config = dict(
    arch='transformer',
    mlp_ratio=6,
    fused_qkv=True,
    parallel_block=False,
    inner_norm=False,
    moe='top_k',
    width=160,
    pooling='class_token',
    loss='cross_entropy',
    optimizer='adamw',
    lr_schedule='wsd',
    final_lr_fraction=0.01,
)
Rows from block 11 of a small sound classifier, named by matrix and row number. Rows with one number within an expert belong to one neuron, the router's apart. Each number is 500 + 40 x the weight over its row's rms, rounded and kept within 0 to 999. All counts start at 0. Numbers have three digits each. After the name is the row's rms in percent of the matrix's.
Before each expert's rows are labels from the 100 clips, of 14848, where the router gives the expert most weight on average: "lies over" is the class under the peak. Only what is clearly more common there than usual is listed. The data: short made-up English sentences, spoken by a formant synthesiser in many voices. In brackets: how many of the 100, against the usual share in percent.
# router: router (model.blocks.11.mlp.router.weight, 32x160), inputs 80-159
# up: expert up (model.blocks.11.mlp.up, 32x160x160), inputs 80-159
# down: expert down (model.blocks.11.mlp.down, 32x160x160, transposed), outputs 80-159

# expert 4
lies over: silence (73 vs 46.7)
router.4 074:481494401550475484502495490540518511482479562447480515524447499529497516550509525559586447564525503575492544522469518490511504425508552532563467508436482493510486509551480506504473429599462514574569549409432554517499509462537544458576549470
up.0 096:490479495531535465465523480535509525477516484488501503525605497492512529474560492524503488460533483497499401494528519526508479553482536505489505544528500448513520535468535579465453495526428545439499443537522526487513470481482552388458478540
down.0 099:424515505454476495492437494508497513513533477496486509465557471523559475452532481442438509438464544534560464517464548499481494498471489498509537518540558451501515531489528533507444514443483517444514537518562549451536550544474507464446485547
up.1 104:451472483524563524498514432525517529480528452490492522513589514472510529458553511505479463431499519517508401496533513514519458536460533484477513499537505466491547505496509555491481491480420527435524451539575519456525475516471542421449503544
down.1 097:469537488474476523506476524478498501510556451538487520468573435525562496432558501452423503431473515513513426529465545515523486500497510506502524539536521445500487573473558565502455523424459510459479527515589535461563541555471473485441491545
up.2 087:484521427471549510565510391541503538495546507495508479454533525508502616459559509523513510436488504523501454489493537524488483488465535481487419556553493476504540485599509535487517462498428503472515482574512511429505498524449528437559513520
down.2 077:436481521474494537459438528519510498541536485465576524530492503476483472476475460530479556562537486516523514471484492545482571470514458461512524493436491478386475527479520463506466520518505541542489535494503529529540445448486498526494521523
up.3 091:518536448470476550595457416452442533503509512453492499413485500514493599430537498466526499475426533536512499525466539523482504437514523419482461547530514504501507517618562512496507426467458518492510509555458512400570537551456490492528545503
down.3 096:457475506516464482476494516512513482515508492490587529545454465433481465566466494542523531571545415486491566469468495546467575498561488468507497470457495483449466492503560444486489532540558535549536508459437534526521459430503501572482503501
up.4 091:494501488539508500464522453548484520486526460495491500520552496480525526473533510486515505452531505527554414460523524543565518523486545474459512521549499478507528514522548522462476458531410535445518406540533536481525475493476555401474467532
down.4 082:449520533454482491532471487481500525545546485536507507460543480510550492461492462415420484489475542566556451504415550502505506494477484482505530538519551432497495560502585531507465522428481540451507515486561571468542544554442486488449500534
up.5 102:458512391497495563610488425469453499510519528460490481415479488507512581449513491487538495434428560547553504504440547518511498445518519454487443522563505483515528513603563512495533457466469518511512506572493506419539529534471459483553548485
down.5 114:455495499520487454488494527523511501519495513507586536534453479450462484547457509539514565529553438536496530460488481551482557483525497467499472492440486477398462479463511421490531513563554543582527513463463492556508441435518496548479533517
up.6 100:483484500555531505509489481545513527465522467492485513529600505490488517497542501501495490439525514477509411486536545514556486522477528503471537519556473482500559519487545550500471510493407567440490432540542513462517471494494525386475508548
down.6 104:492493520460480507508480495435527554510545458503482487457559469518538473455530502453421500434479553539548415529461538491501478511453504536513517516524524452478511557497532528500477505421501502424480549518603553452512523559462473487448510520
up.7 045:463511427516442517524507458502482507543467495514511501474593449524525562472462483541511494477467481492517562477547518516424484403501529561523435443490472492470540483597534539502541400448471437501565475517513478517510502536499471442580568562
down.7 048:444469585599493445501467523510466537445487497511482482522487503481458456533411498480534588523497464553493497462476472486451485479498440556430510461474462440496441473401479559517498521500537546505502509458484532498487471451525512466452565460
up.8 117:452537397500530512585494391507484521457521540530503463409501521519497617450548499513559498443479505498499481505504519491514513481490499486484435539555496494517516494588508531489508452470424522472500497587469501437519509564468524461574504507
down.8 112:454543517504508505493474542481508481553523477467554522543459442446465486533475485558534565559516453532489568455445532540483560473531502466514541498449509458434464509498527425492499490555545528565561546435439506555526461470492492555544559533
up.9 097:464491476505539503499531440549514522497517437473492499499598496481534552462559518541492455455497506504505400495513492540530451526484518511473513516555501474497546519512521550484465493501420515449515435534527506450500463511463551381484501523
down.9 084:496511528468464494512475524443481494510540489483513534458573421515579492450492507433444519416464571552531485506465538524468468523468493530515527488527522461506523523504546570488490481471476520470518539487528553500536568558494465480463475546
up.10 094:495499480507553501511505449556494532469523467511458491506586483458529526475551469474523486418515525528510426493527523545543481533467532441461494536517493443491541525488532532497459459495407527462522449553535523460536463499508561394485479523
down.10 081:453540496433490478523463476498495490488613457513546462469538487486534491474517518470426540469462508565519500494463589547486540480462495488490525535516573423489491538519594553490426514436505503460491540505549562466549557530499504485463502546
up.11 104:495498486523546511496511466529501531455518459483473508522586496481529538461569501497472486451504504507519419494535515523535474525470547492467506530524496491486548508487534546472465482520423539438523416530536524478550473506515555377452496525
down.11 098:447533504447464514499501482435524511513545458506499527481540481535567493439530518448438501427464556498515457546467534526485507494482482510529541539560518445488459534502561558504478520443447501425491493482606540484545537556452494471468508533
up.12 146:473543402496487534590499395483472517473515532499512464388471487508517616471535502507538521461451535518523525496488534512499509444513495478497417528557501510509504503648528475486506444449462485511517532601489504446529524557450478481575539499
down.12 158:448476509516476462484466541487493477527524508491574530553444486454446486560447515540550561580516463523521593445464507541482571481503473442512500497434484474443475504505527429488481484555580531584549520451423478531529462439523494563520519498
up.13 048:495547495515480496482448559430489518522500527478554523528539529559494476551506543465429488511520522506511477511501512513441454446511511512580559461436488532511532525487540475500536509499506464636497506437508491508488490470439509462470541528
down.13 052:447539496555468552522556458479598488467517531502436504547493493483489561534487510501479516463477536517507491472480505466487491475460402449481469487470482457489501467476406553528482477403533528511519488548481440485512505552551480531546500454
up.14 093:491518391494495548573503426506480524501521503499490492421461506496498594459511502504535515449446559542522513496463514511475491446493496432483433552552494471517518507616515522500513423465451521455525534563471524435555524555471477449568532484
down.14 103:457526512525436448460477491502465488501506507482563531529436492458484473550446483535544594577549429523495570459484484576493570502536494467520455494410510482453461502478527424478507501538563529586508528479452495567510485435527518556507505492
up.15 115:475492481532545501508507451545512501466541467494487511486590494482519508436531488490474495431508504495497365508520492524509477550493528495474509520547481481515552504502543566500456484462423547417514443538577501458511477513484554393470487532
down.15 108:444507530470465537526477508476510540502542446513465496474572458511575478429486459462426495430476530496514421539460549518513461474475526526515553507561553440465493553492545568493462517429469487437464504478558557460523544538456521461447478562
up.16 094:489499472558542489501479473532512482471510460487466518524607506513496558452525518496474513444545516517513439503500491514521484531500526499457512523539493472494570512501525586479427461509442518434522435528542528477529467484499549403471495558
down.16 091:458526527448469521507460502447526517500576459506513507452574435531514482470511489458442523434469539515535452558434547510495455500447505525515549518568557441540502543479569584519450505456500516438492522506556574480545549563447457479444466534
up.17 093:485495463524553488497482420548515536474517460501483491513600505469496528464524511507479467431517509508510404482502538537529500538474532490472481543533479472502552505502529556504488453484406526471513426564547528495515460509488529415460491562
down.17 092:451519538478502546481471512446507494492570468532485496460560483514567467449562461452424476451484557552554450513480522509475544512500500494511538530535558454502515553467565528486445476443483539453482539509572545458541523573470500475478501525
up.18 106:494513520511536477471498469527498508478517444489490506515609511481522519474535496510470479432515504517502407495532520523525482530472536496476512522535483459499522511502533568470470491473432525413504432528538522460508471510479550399466484527
down.18 104:463493509466486530493481500450494535531535449514494514481561465523537490454511434425453519428488547514549448537459541487492477496481505529456548519556542460467490555497570570522478503428472526445497515524595553460503532552469467468446486523
up.19 108:486482515561559484476508478541499510457514464515472516497584499464526515456529513489462482472541519525504397488552513518533466541471538494474530516522479446484536492486523569500456476470420532417477434525562517477511470499491552408450485548
down.19 119:478503508457460494511464493470485497499537468524481501469568484514548486442517467471455510433463528519511441531460517490502485491478490490510527528562556467494539570483549576497465530427439518409477555490584561474527560564461500452455490513
up.20 101:487499496526537508493519479541524527480520446496483504500574499488495547465544521511474503443521515498535363495548550526525483530475555489460495511533498463482560523493520549482448502506415528441519431562538509485513496495487546381464520543
down.20 095:458516527446475513508472498475505507499528500546502511443568481525525473444498520454405474445470545542524445527448550523487510486451527500538531532537531446461456527486551535473466541428493509428479525499583544495496498582450486482441501524
up.21 100:476526493536560485472498479547494503479483475475478508502582492485516526468545519511494483456514500537511413479532507547506440506491542473476520533556484464509541481496542534485442488499405534445505444525546503467520451525506535414456469528
down.21 096:474521527446459510503468492463487525513535469507517518504525463521572500453525467454430481434436533497529402507483565512507478501448495538510514550552544426466487552491573554490481486426443504433526517524538559454559518551469511479468472513
up.22 057:440493390523515486489441493477520499493467507530564533490535499499514540567477515510472480502467444513480463505534485471418529450518576531569395432476480469469496458545486487527483475518471434534471510452525417494448494503435525472578475567
down.22 049:451500549525461486415488515547486563525495575463507511506503446451547416464439498530471503454530511571526483496497431561459539510467484539436561512560501466458500487471435512549469484479564488536535441511546430554540437523572441517463458521
up.23 097:478500497534546481493499477530535520452503458508476527520622513475494524471533519514522507460514499525511425481521507532532502522481516499477507551551504477497566512481530550476451488510418529426513421558530523478517454467487559380460492535
down.23 101:438556551476438534508471510465487537521551435510496501464552446539537479440525499479422494447473537549540454528424546504518480486449491511562533504561558482502473536498550536491480500428484507453477534491589554484527538532428460475472489557
up.24 098:455498476549551542476495462557487518486519461478485504517614496498504538466545520525489474438491508516501426481535508530535512537481546465489505531550482459492550483480543546472463480488431547447513444551565549458485477487494545401465495531
down.24 091:439498543438481473507470529459476490477521460502473532459560456506557493446547505438428485434448547527539437504463533544481482487437522519480561512540582437465480542482544538517479515443487513432467561494562549482513520546465466476451529565
up.25 086:472513456557550517508495431527520521466521464486482503503560488491504538483508480499529511465488500512539393478533508521542491553489541452456509532504521461487544502497526510497469466499394546465517395563531531476489451469494562396491477519
down.25 078:444554498443498505502461504451481515528569477504490538476481430488501475483493489452429503513485521547543492540464522543454479508478505452527530546561565421492499570476591542483456513465497523452506552502552564495528490510483485470475458547

# expert 7
lies over: silence (93 vs 46.7)
router.7 282:494497531542499459513484487485466512472482432532515489434528500501511484457502468438463471469462501381490452522506502515494474660508508501505515434544497536506511529476522536497454531460515503448408370583524416482490508538467468438463395499
up.0 093:475496468490505517624517421496481510566501520469506485394515490504537552443499467513486506446417488516501491479471504504505492494500544508476468477558482534500483521537525525504445432456501499451568545634516524434556504566488501480502596518
down.0 101:526525554521509425427510573557515482446526538536456517575524550507402434551445528451476480540586489507511482529551519493504486515477477494504551487443484482524550488438430486517506556540512521518460493411524494594469467454566506515460438478
up.1 106:478508459494509502623510414482494507571475519507512472404486486500521568449494443512506513458419504529491511470474491508509493479509548511489453491545499567500461526547535519511454436458525502480583534601497526438592495545470486510514595499
down.1 114:540500578493514453426491587546493464444534514509441504544555523526460431500488509420448452497563524492526454554529511481499452530467476523482568502485479450520551489428444525499493581503472528473441483424549479541459493494538506485441448494
up.2 104:480509461499508494624507415481488508567471518507514469406489487502523566450500447515513508463412494525502510462477502503512498471515550504481457492539493563501465525550533523515462437469521497478586537607501528429581498555474497508509597504
down.2 112:535501573490511450430490577554493468445542512512437503550545524524453430504482508421446458503566519491523458552530509481495454531465467519488563502478480451526549488429446525500494581507478532480444489412549480553464488484539510486439439492
up.3 109:490506460503509505630506408471481506573466527508513472408489478500525575455494439518506504460408498523498508468477500503507504470508546508486460500537491564502461526539542512516460437464533499474587530605496527439592492549475492511514592504
down.3 119:539502576493514458429489581546489471448542509508446504545554519527465429502491507416446450496563520490525450561526510486500447526462474519479563499492486448521546491429446523501496573498467536475447492422550482543463490499535503481438446493
up.4 102:497499567500513470388495573523514491413475515572491508544536503503496430499498522440454463490564493518508449542508493479511463535516474532534572509498483527500552481435464519514493583487462492485425487385537471537456495492506518492455415476
down.4 090:476552447521470548559516434467535553534457537501524482465475509478508541487504507562525557492444507544467519437522493521511549440533538478540460456519526550480463516543538492499521423476533473508552564559479545469549522512493470519531552467
up.5 108:487504461509495508621513408474490500572470515507508473407486476508516569455496438517511512464404498525497507467468496513517494473506548505485455498537495564498466526548545513510464436468519504478587534605495532437590495545474482517512594502
down.5 119:538506575492507455429485583546493469446545512506442502546553521518466424500491510416442446498562526480522449554526509483498447524466473526483567504493485445520551482429443528499495582502472529473439486424551482542457491495536503481443441484
up.6 100:468502478485499524615523428501481509567504512461495477382502487505547550438510472502489504446407500513506487488476499499507485489498534512480479470556483533505491522531518535494443445443496504456561547634524524416566495565486498476498590514
down.6 113:535525552525502421435517568557519488443522543549466510581525556506398439559443517456478493545586480508510482516558518491510494519479488492505548480441490488528545485448423480515499552546522510526459492411519500592469467443575510520462441484
up.7 108:494491569499510467394503571528517493413485513567493515538543504512503432507498526446457460490561496520500452546512496480510457539503465534537565506500487516503553484438468530517486584490467494481420495396543472531462509497513521487454408482
down.7 095:476551441522465547555514441459536551536466540501525484461469507476509542494503503562527564502445501545469519447518493531504552439530533475550462459524533556474466519554538481498527429482525476510554565560480541469552520511492464526534554471
up.8 100:491506455504509494615502411474489513563462510523513478406484483503515573450495444528511506460416500529491517473478488511509495477503552511488447496533493576491458518556537512515464436469531496481589533602495538440591491547476486513519589497
down.8 097:533504572487512470437483571536482461462553501498433499532553512532465439490499503410451440489548525480532452557520508485498440520462458524479555493500479439516549488431451539494495583495465548467442501429547477542465495505524507474448453498
up.9 106:481505462497509508626516413486490514577482512499512475403495484505529562450503455511499513454406500523501503467471506497509498483503544508481465492553492553505473530535534523509450438460511503475581539617507525433576499553471488500503598502
down.9 120:535511570502512439422498577556503471442534523526444509564541540515438427523471513433457467520580507495521461544539512484501461529469482514492565487466485458532553482433436515502496574525485524490447491414541487566462479473554508502446436487
up.10 096:487506452497502496626501409473484504561458514529511475418472487507516579453499440520515513466420501523493515472471501507505498473508559511483453505542492565496463519552544517517457446469526505488588532602498528445585489540478485518515589499
down.10 089:531498572487519474440480574539472456463551499500438504528554506526483436486507506409450438486546526478528452557517513485496433521464458524477555501504485439520542491437460538493498578488459552470447489438543475523464497508524509482446455502
up.11 095:472506464497498520624518427498490514564508515472498481392505495501530547436504465507482500453408494514503491471472504495507492493506545512475473480562491531503494532539525534500450442463499499450562546632517529418552505560486499478493598520
down.11 105:536522556520508428430504575561511475439531545543463515573527558505404438548440524458471486541585483506511480523545517491507495519471482492512548487444486483529546490442419489511499555537512519518456496413520498593475468442564508514462439481
up.12 107:483500453506497503631505415478490512574475530498516476402491475501526563454498444522500500457416504525502507466479501506508497471508547509488463501537492558505470522542536516514456440466528497475583533610502531432590494551474494500515588498
down.12 119:539501577492508446420494579550499468446541516513435501550548526528451428508481514424450455504566517489523458549529513483502453530467477522491566498476482450527550482433444521502492575501476525484439492421546486559460485481543506486438441487
up.13 103:475510464492506514620511406484488507578488521494495471396503487503532557448499456515500512453411499517502500465472500509511488479501543509483465486546492545504477522542535520507443433457512492462571539620510527425585494555480494493502587505
down.13 117:539514568511515434421504577558509472445532529536449511569534539516423430533458522436457475530581502502515465538542516490501476525472480507498557496455487466524558489433433501504501574529493519501453492409531490580464472467557506502451441480
up.14 103:489500451506503491624503404474485501573477520514511469402484478503524576454496444523511509465416491535495503467477494507509495478512547502488454500544494568497457525548542525517465443469526494491588540605492538442585496541473494515521594496
down.14 103:539504576486512465433481577539488465450547499501435502536544519528469432492500509413444442492556530484531448558525512484488440527462462522488559506495481443520540486428453534491496580492469538468439491423549480541463493501523509469443451498
up.15 100:505492561490515492414491553534526499417495506557464513524548496521513441486511536431456438484546511504512439555509509478512445527499451541531558503510489505501567487445470542506488578484442486462418486429541473507460508512523521468452407479
down.15 090:472553450534460527544526455466544550537455551512540495474470515469493535509485509576531567510467496547457535439524500532503560449537549470541464460505525566475464514537526475505529433498542457520553563539471551487548511500510473530524543472
up.16 106:470508473483498529617526419495486505567499521477491469396503488504535548441513467508484503445410501510508493485470503499507490489499534508480480484554487541507488523538521532515449440453499509462563544637516519422561502559474490485500593516
down.16 125:536519556519504429427516571557520491439526543541461512577528557508410436552441523449473489539586483502515475529555515488509491526479488498504555485452486483529549482442428490511502556540508512517452490417524500594469467444572511508457437487
up.17 094:472501467477495527611524421505485504555502512468486486394506488507540547433509472502484499446403496509509480485483512498508490497503535513477475475557479530495496518530518536500454444446487499448569548649525518428554509564501503471486597517
down.17 101:531528558528506423422512566555525481446524549543462512576517554498401439555445530458480498552595476510517482518549519500508503517478493488514546474446487488526544486444425479513505557548519515524464495412508505594474462438572510523465433484
up.18 101:472505463493505511623512416484481510567487515494509467395499477506527562453501465509504506455401492519508499473474504503512486481499539510482468484544485552500469522541525522502452440458514500466578538624506527431577501561473496491507591508
down.18 111:542517569511511438424498579552504471439534531530451506570538540514427429532460516441463471523584503497523466540542521493506472527471478505496560494461478467532555484430430506501493573527494523500446496413536488572464477466555513508450441482
up.19 103:503489571483508492407497550531524496409501515566468514528544499514510434484510532436468445483554502503505453553505510482517449528500458529525562504514487508504571483441468537509488577486447487473418486419541479519455512505516518467454406481
down.19 091:474549454533460532545523452470545553536461540513535488466468521472491533502492507568528567504461497543460531435522497537500554442536537473546466453505529561479467513542533473495530429495539474515556559548475554478548513504506469531537545462
up.20 106:484503458507514500626507408480494510569475517509517476402483477501523565450500444513505510456412500519497513471473499506506493480508546508487455501541488560503468527549535514508457437458523500480585536606497529438592494549479491504513600498
down.20 116:535506576488512453427489577551487461446537514511441501550555530522465427502481511422446451500565517488525453555528511481490451523464472523482563497485481453526548485431443523499494580508473528472440490421547481549463486488540509491444447491
up.21 111:497495568497508487397502557533520496412499509556476512527549502519511442487507539439456451481557496503505448560513497485512449534498460534520565508514486507504562479440463538510486577488455498469411483415547470516455511502512511468453406477
down.21 096:477553449531456544555512452464544544536455544513531486473470509465496539508490511564533561499461496551464529439521498531507554441533539467556463452506522555478465522546531471495523430497537472519551557546477550478548506504504466530534548470
up.22 097:499492569504516487400497557527520508412485508572484514541548501507503434496497538441455450499562500516504453552502498484514454537512467533531561507505492515504562486442466531521496584486462488474420483399535470526453506504505512486450411483
down.22 086:476545444521460544548518450461543550535454533504531487466472513473499541493491506565526561497453504549456521443529491532505558445528546473547468456512522559488465514539534481492528431486528475511549560556480548471549521499508471531529544468
up.23 109:482508460500501506627511409480495513576472526501509478403493484498535558449498455517504512457407500526502505475474506504512493479506550504480461496538493560504468527537537518514453437464521495470584537612502528436587497547475492504515595500
down.23 123:541510573499518446423495587553504463439537516520440505551546529520451429514475513428451458511574511484522453548535511482502458528470480517482565498476478456527552482428437521494496577507479527484442491416541483552464485482548509490444441489
up.24 021:476541504441504464462479527528529550526515499487513502573530489483458481555543477499514529516618484436487480522479518505476563459497481545474549565418572455475497459479501453545517517560487521528582418443481385541510503446508537557464568515
down.24 027:484445491479541470541513467475464478486456417466523517483484477525587545459527462501503474501505478482478492544483456508485482531538512494475493529486470496539515526524531497493467512510487504493475471551495475479489487482495550467502480595
up.25 106:493504458505510490628507411472484508572472526510514475409496478500522566460501446516507510457409495525489511468467498506512499471509541511483457495545493565495462519557539517512452436467523509482582535599498528436591500545467495512510590497
down.25 112:541508573496510455431491581545495462450543511514436503542545520526463427503488508422445448495560521486527457553527519487495452532465470519485564500488483446525549487427443527498496580502470531474439491421551479547461485497541512482445441495

# expert 10
lies over: /s/ (26 vs 2.4)
router.10 093:522521489532524496515533515498471533529484520514547473574408496547492531523501484536568568539569452548550563426474523466505577468540500422505501552431505549537391542529474460460578465494497531579493549455398530468497523489519519588540535502
up.0 044:506489454499521511424526521507458502488524541514493550523476493522493472563509526611552542538460541531517556506431514520514568470475494434502524550465488517464439489505532472529476421563504520565524474461498458489462505439496480513545521518
down.0 043:578509503454568494481476546475557494535543526482502476537506463485439468565500546458522519569554479485491530466488524495437548475474437500487492477393492466473489481481501472499514472637503561547537531445448494524530481425476510477524559473
up.1 146:514516580513497495461537537504490503447483467560481473474553515504516468455510493398414464448526502473493429530563484488490442553498500535513536482517499483534547500463478542486483572456462501395432467476551451490496526531501507452446426470
down.1 162:489479486484471531557494439473499509512481478493504490408541479554590549415543476503460448402456528517508455509471487495516451517503518535495469526616501523507483514538525590501489469393469469422497502589555523439526527597475498454494501519
up.2 070:516516550489486491500514547486514500495540500484488505500558516517488471452504530430422489447535516483471423544544537516500453512465465508523537508538486446511545484482477491489498551475412501399423471492552503531488504518476526429434452479
down.2 076:479466489517487496559523414489510498508458472509525504426555487508582559408508482517439447396441482483493455490489474504510456514506557542501454491622514543507488502556533588498489469386490470442488507592563481452514504581538502483497501561
up.3 076:483499426478487480492515483524479484490503516511501515525476494489523525608497480584534527585466518550523537490408513490527538445497516485482495519452472528471457493505495460483475429562592482623546496478466508469484511432522470534535557535
down.3 070:521551482512538500454506552490514489540550503490493495590471501463431443593508538479541555574551523525497566496523536519442547468496451518495519489385525484485531497469506420499504513621471539577538515400428485552497504419459491505510506462
up.4 089:468485429518476480486506463502483466524497505514520510529477524500478520599491508609562518578483496568508535453439528496526545460511510483489502533436487530473456498500495468502472447562582485608568522472469505483517490433518487561524565523
down.4 083:527492518511535456452524556513527502506551524497494483571470496443434457569494534506544537581552498500478527459511511492457524471470447508501535454379487485493503483461457398483528507621518549577529496422472483564512457413496498533507517459
up.5 118:528498597521512506462530553506501519458471475528480487501551506493501453431516482397424465456541494471487421531530460493497439534510495523502538489511507476545546492452491530486479559487442509411425475458565483499507522522510505440451424480
down.5 125:492469479495476537553500427488494517490476484487509500410549482558588560404527483501468449412443514504525459518482477495505447495513533536501462499640503517500498524529522588497493468403465467429493505605562522427501518587479505477491490531
up.6 065:542469451453514471513490495533460496533508524519481515540489536474490489615503500585576542550472491548508539459420518488502542457461529436495506529454516495487465491478515460555485453527552491606540510478475532500503490447557472523516555525
down.6 058:497562510539522485467504530478496494516523513494517490580470462458424441583495518507540504586551509505514536474517500511439524462477454472539504498359492460475502503481497423471492512607492555561553497417436476519534485413500542522522560517
up.7 066:471504438498503483477546441513475474507490531523498516550467535485502523587506499575561535565466507538526516479409513524525563444516528439505485516439519523449444490527481457490498441549569482598528501462458518484516467451533497503519544526
down.7 065:537576509515561473475497563500548488503533505479489483565453485469430451557479522492526571565528523477477521510509532510460558461468440467492486500375473442498495471478469442493524540601479575552519496417454467553515486398477528526542546466
up.8 156:520497579518499509473534524514489508443485493546468487482544503509502471448512493401420465461531494475505411536551467490488430559508496538519522489522498485544544510461473544500483571454468515415426462484561459482498534538511493461434427479
down.8 174:504489476486471538557495435475494510494487465490494492413538465545581547408542476487471442398454535514529455516492515489502440505504523536502486523610511507507484514538536580498471481391467480405488513580543525436500530603475490463498499528
up.9 037:501550527472462512534544433489489483510546537477468494512577498477462524491502462438435518447517517560536386499526491494530472537505485526485475484494499439464533413470476540527529536448480565435478487545614491463438470526468478476464539455
down.9 030:457496537519473544517497518501521494503487464515545518462574464445503516463504469484424488453508482559546443541514511518486458435485528482483562535578559488467454592507558529485461504438445523507448498504562555432567554494449513432520518573
up.10 120:489479432494491487520488447510475490510489528526514498520479491492501525597467517597561523573461509550505548470441536491518567450510513470506470516450475548468468506526495456480484434561583491619545530500472539498512493452537483559554557506
down.10 114:508520506506530463460498574534490478507536538481485505565443525451424461565477497492561549589562493481481562476502523487480547492504469488488528471401489474471521461453478414493513529594530544575531484404425482569495485424527502536506525476
up.11 150:521503585502504513468509532533488514463476482548470481480546495525494472462507496400418453452525503463488421541545471496497437558477481527505539504515518488542547489457486533487473566451463499408413469469563454499506535525492507449440422486
down.11 160:494481487481468528564498443476491517491485489501495504413527475534590543402549465488459452396445547501526449527498496479520450506500524541502472527619505507516498515530533589509478486387461462428481507584550519432500531602492497458484481507
up.12 057:467514428521484484497529483508501486493522532516506520521451508508522536610495491536564521577459512544501543441424523494483565437517502425506510558460484524456498538506486511511506452535559501597550497487451558506529525453522488531494580534
down.12 054:514537503503556511489501563503517503527521526471510502584461490488435469572503551470547571575529518487467554463515506489470558476500420518505509492378502466521535512480500449475497516619486557600519521426440493557555488405464523477493559464
up.13 069:462491443490527481494513468520478481507528504556470506516483525494524514614509513613543498558490507542517547490441523488544540487509510443515496498461507524475477478513504447513484448553583495615530499480489498497466476423530458545531569518
down.13 068:489539506494557508457491583492522509544529495507452477567437497439452485574497528502523559569548506528447541483486507514439533483477450505522515505385491460478505475476508420490502534599502551559536513425445469551523485399463508530523534466
up.14 130:482495425509490475526487452527481497506500509515533518521457510493495543601485504609553526575457504556496561477452532486523548465496519466502469519453485536469454505532499454509489436557590492602536531512466536490509481444531491571536571522
down.14 124:516514510511533475452501568529505472504530522477509494576450532472425459578464516491538552581559484470472567477507512500462550489505455471492530472405476459475507458479462418502528522596520545584515506421426476552508486414517482536502515473
up.15 117:480481414498501490505468454530505471540503510503512515536482497503488530598488504584540528587461503556513535458461512499511552471512516472490473528440478532465460504525503441491467421569585490601561531521467539514516484431534500563544540520
down.15 110:496523515529523477451496558519502476510534523479505506599441515442430455583472505498540543585545495468481548494509501482473546509496473472492531470399490458483516470470487410498514526603505536587533490416432471539490478404521499545518528453
up.16 146:515499575506515497470538542519485513453475480541495477485543502500503462465513476389418467459546493456495419528558477490498425556499489519522522503526502495541549506464486539499476567468453502405415469474557466480498532520477509456440423489
down.16 157:490479476473467525550495437478487508501483482498490503416540470540573558412548482488465440395451529515525443518484491490527446493506524534500484527604502521516487514526526579500482480378462474419490511583557521435501519593481489467489502515
up.17 140:504477412494502477523481446518494473520520521510517496521466502494492542592502505593547538576469516557516552475450520492518565462504517468487453515451503540466459495542499436495503416552585501595555528518446523491489481451532485576553566528
down.17 136:502534515494540477448491559538519463505524516483495500572444525439410468581469500494542574591553495489482563480498523493459551482490462474502520464395488469466508464472481420504513526593519555591514490440436468565506490414512503521514518470
up.18 115:495490417483507485526504467504468468501490499522516512523475513505496548581486504596572538584443487555515553462446529492526568472519529464485484511441471542467466487526490454503504437565577506585567517511458522500495481445534487546541570523
down.18 109:509524516498529488451497568519508482514540525488498493575464530447428456593480505501555553599542496494461557486512527507471550492498459478481510473392492473468512476477481413479506511599524553585530490416436483569490487412509496534508527470
up.19 054:478482417513519483516477528504503477462520542518478520526511541471491525579534497550509564556525512539514486533435527486520566434485505440462449491457492509462521478507506466511476499490503520586470475516522501497486505431545470518494526518
down.19 043:500567487497524484472467554496502534484575491511468481546462473438429477592507562493552556544537504541455576495489520510470493472496440505526482506388545469482494513480533435531495492569492545564517510447499459511509503461444532507489536501
up.20 132:488498408498511488525491461512488483522500521515521510513460499498502534587499514593549511577454506581502554485442531483522554446509516470491462529461480537459449521549503448483486419564590479603543525512454521488501479447545476550543571516
down.20 125:486521510510542464457492565522511476513520537492497517576447525439416444582470509499542560592562510465489560478513526495488551486493461478477519475406484459472512473473499414500519536596537540585515505429444464557487495416528502537496521461
up.21 042:556493448532486502511464516533580501471502454486517533537527446514497492543501582504465569567482533552470460448484525489541524480524467479474517475480413537406517524577510444511544441550447422575485542461483558614507465496591484516495539498
down.21 030:498465521501520496464507460503487408462429556465582539515456578475490448482509495503494523477518440475440552544491453529445530514591529528541483535492425536468493437453475457489508509555475483604533456493507461484451479528547477540495488507
up.22 076:488493418479496464492516488522448487497495527517491522522478519524529535607497497595554541588470499536489507506432497537507542465520522469467498525445514522485490470529518432494479473546549483603551517515470488475502474418519480542511547514
down.22 071:520536521528550475482502559503536495516571515483475482560451478458403454583501533477532549587535521521476569489526540485462533476501442509500532524399510455453492493470480428487492512607518565582546485412486493555492479428490519514509521463
up.23 173:533495563501519502475529523538487516462473487551458477474548502516519494454514479407419457453528495449492398541549483473489425551495494541521519503527504494558545504472478541502473551462465496413420464498559451484483530544489515481456429480
down.23 195:498488494478477528537500459483492514485495473495484490421538471545587525396541478482451441403458541502520444519496501487525440509501507538491488525612502499522492515524521598510465488398453472403478502575559513435500539598486502456486486521
up.24 052:494524456502502472491495475494513488458517541453462517448575492459522500501526487432413516448493511539465422523488528543509492488491464507463519459540520412484506504506509491515520550457403554488470487469593553465475517499494444493477514482
down.24 039:466520461536471542552478508457498536508454488560503505426581420443557529491505565509458513434444492534491440499486504536499472480461490514565484533559524470499500543532571563513513491423459505449471538510563579415514529556461495449471500579
up.25 096:482489410503495494501487465515486475510504502498519506531475522515507529605474513613542514572461517557487535471430525491527551469488522457475466517456484554467474501532471466525494433557590494636536531517469539495492505437524461542539567546
down.25 090:498524512503524477450502558514522503505532531482495513572466513457417460589454516491553546593553500468487566489482527504480530504504457517493524445392484486476518474477478420478503547622508544563525515421428478563497486400524482536518525449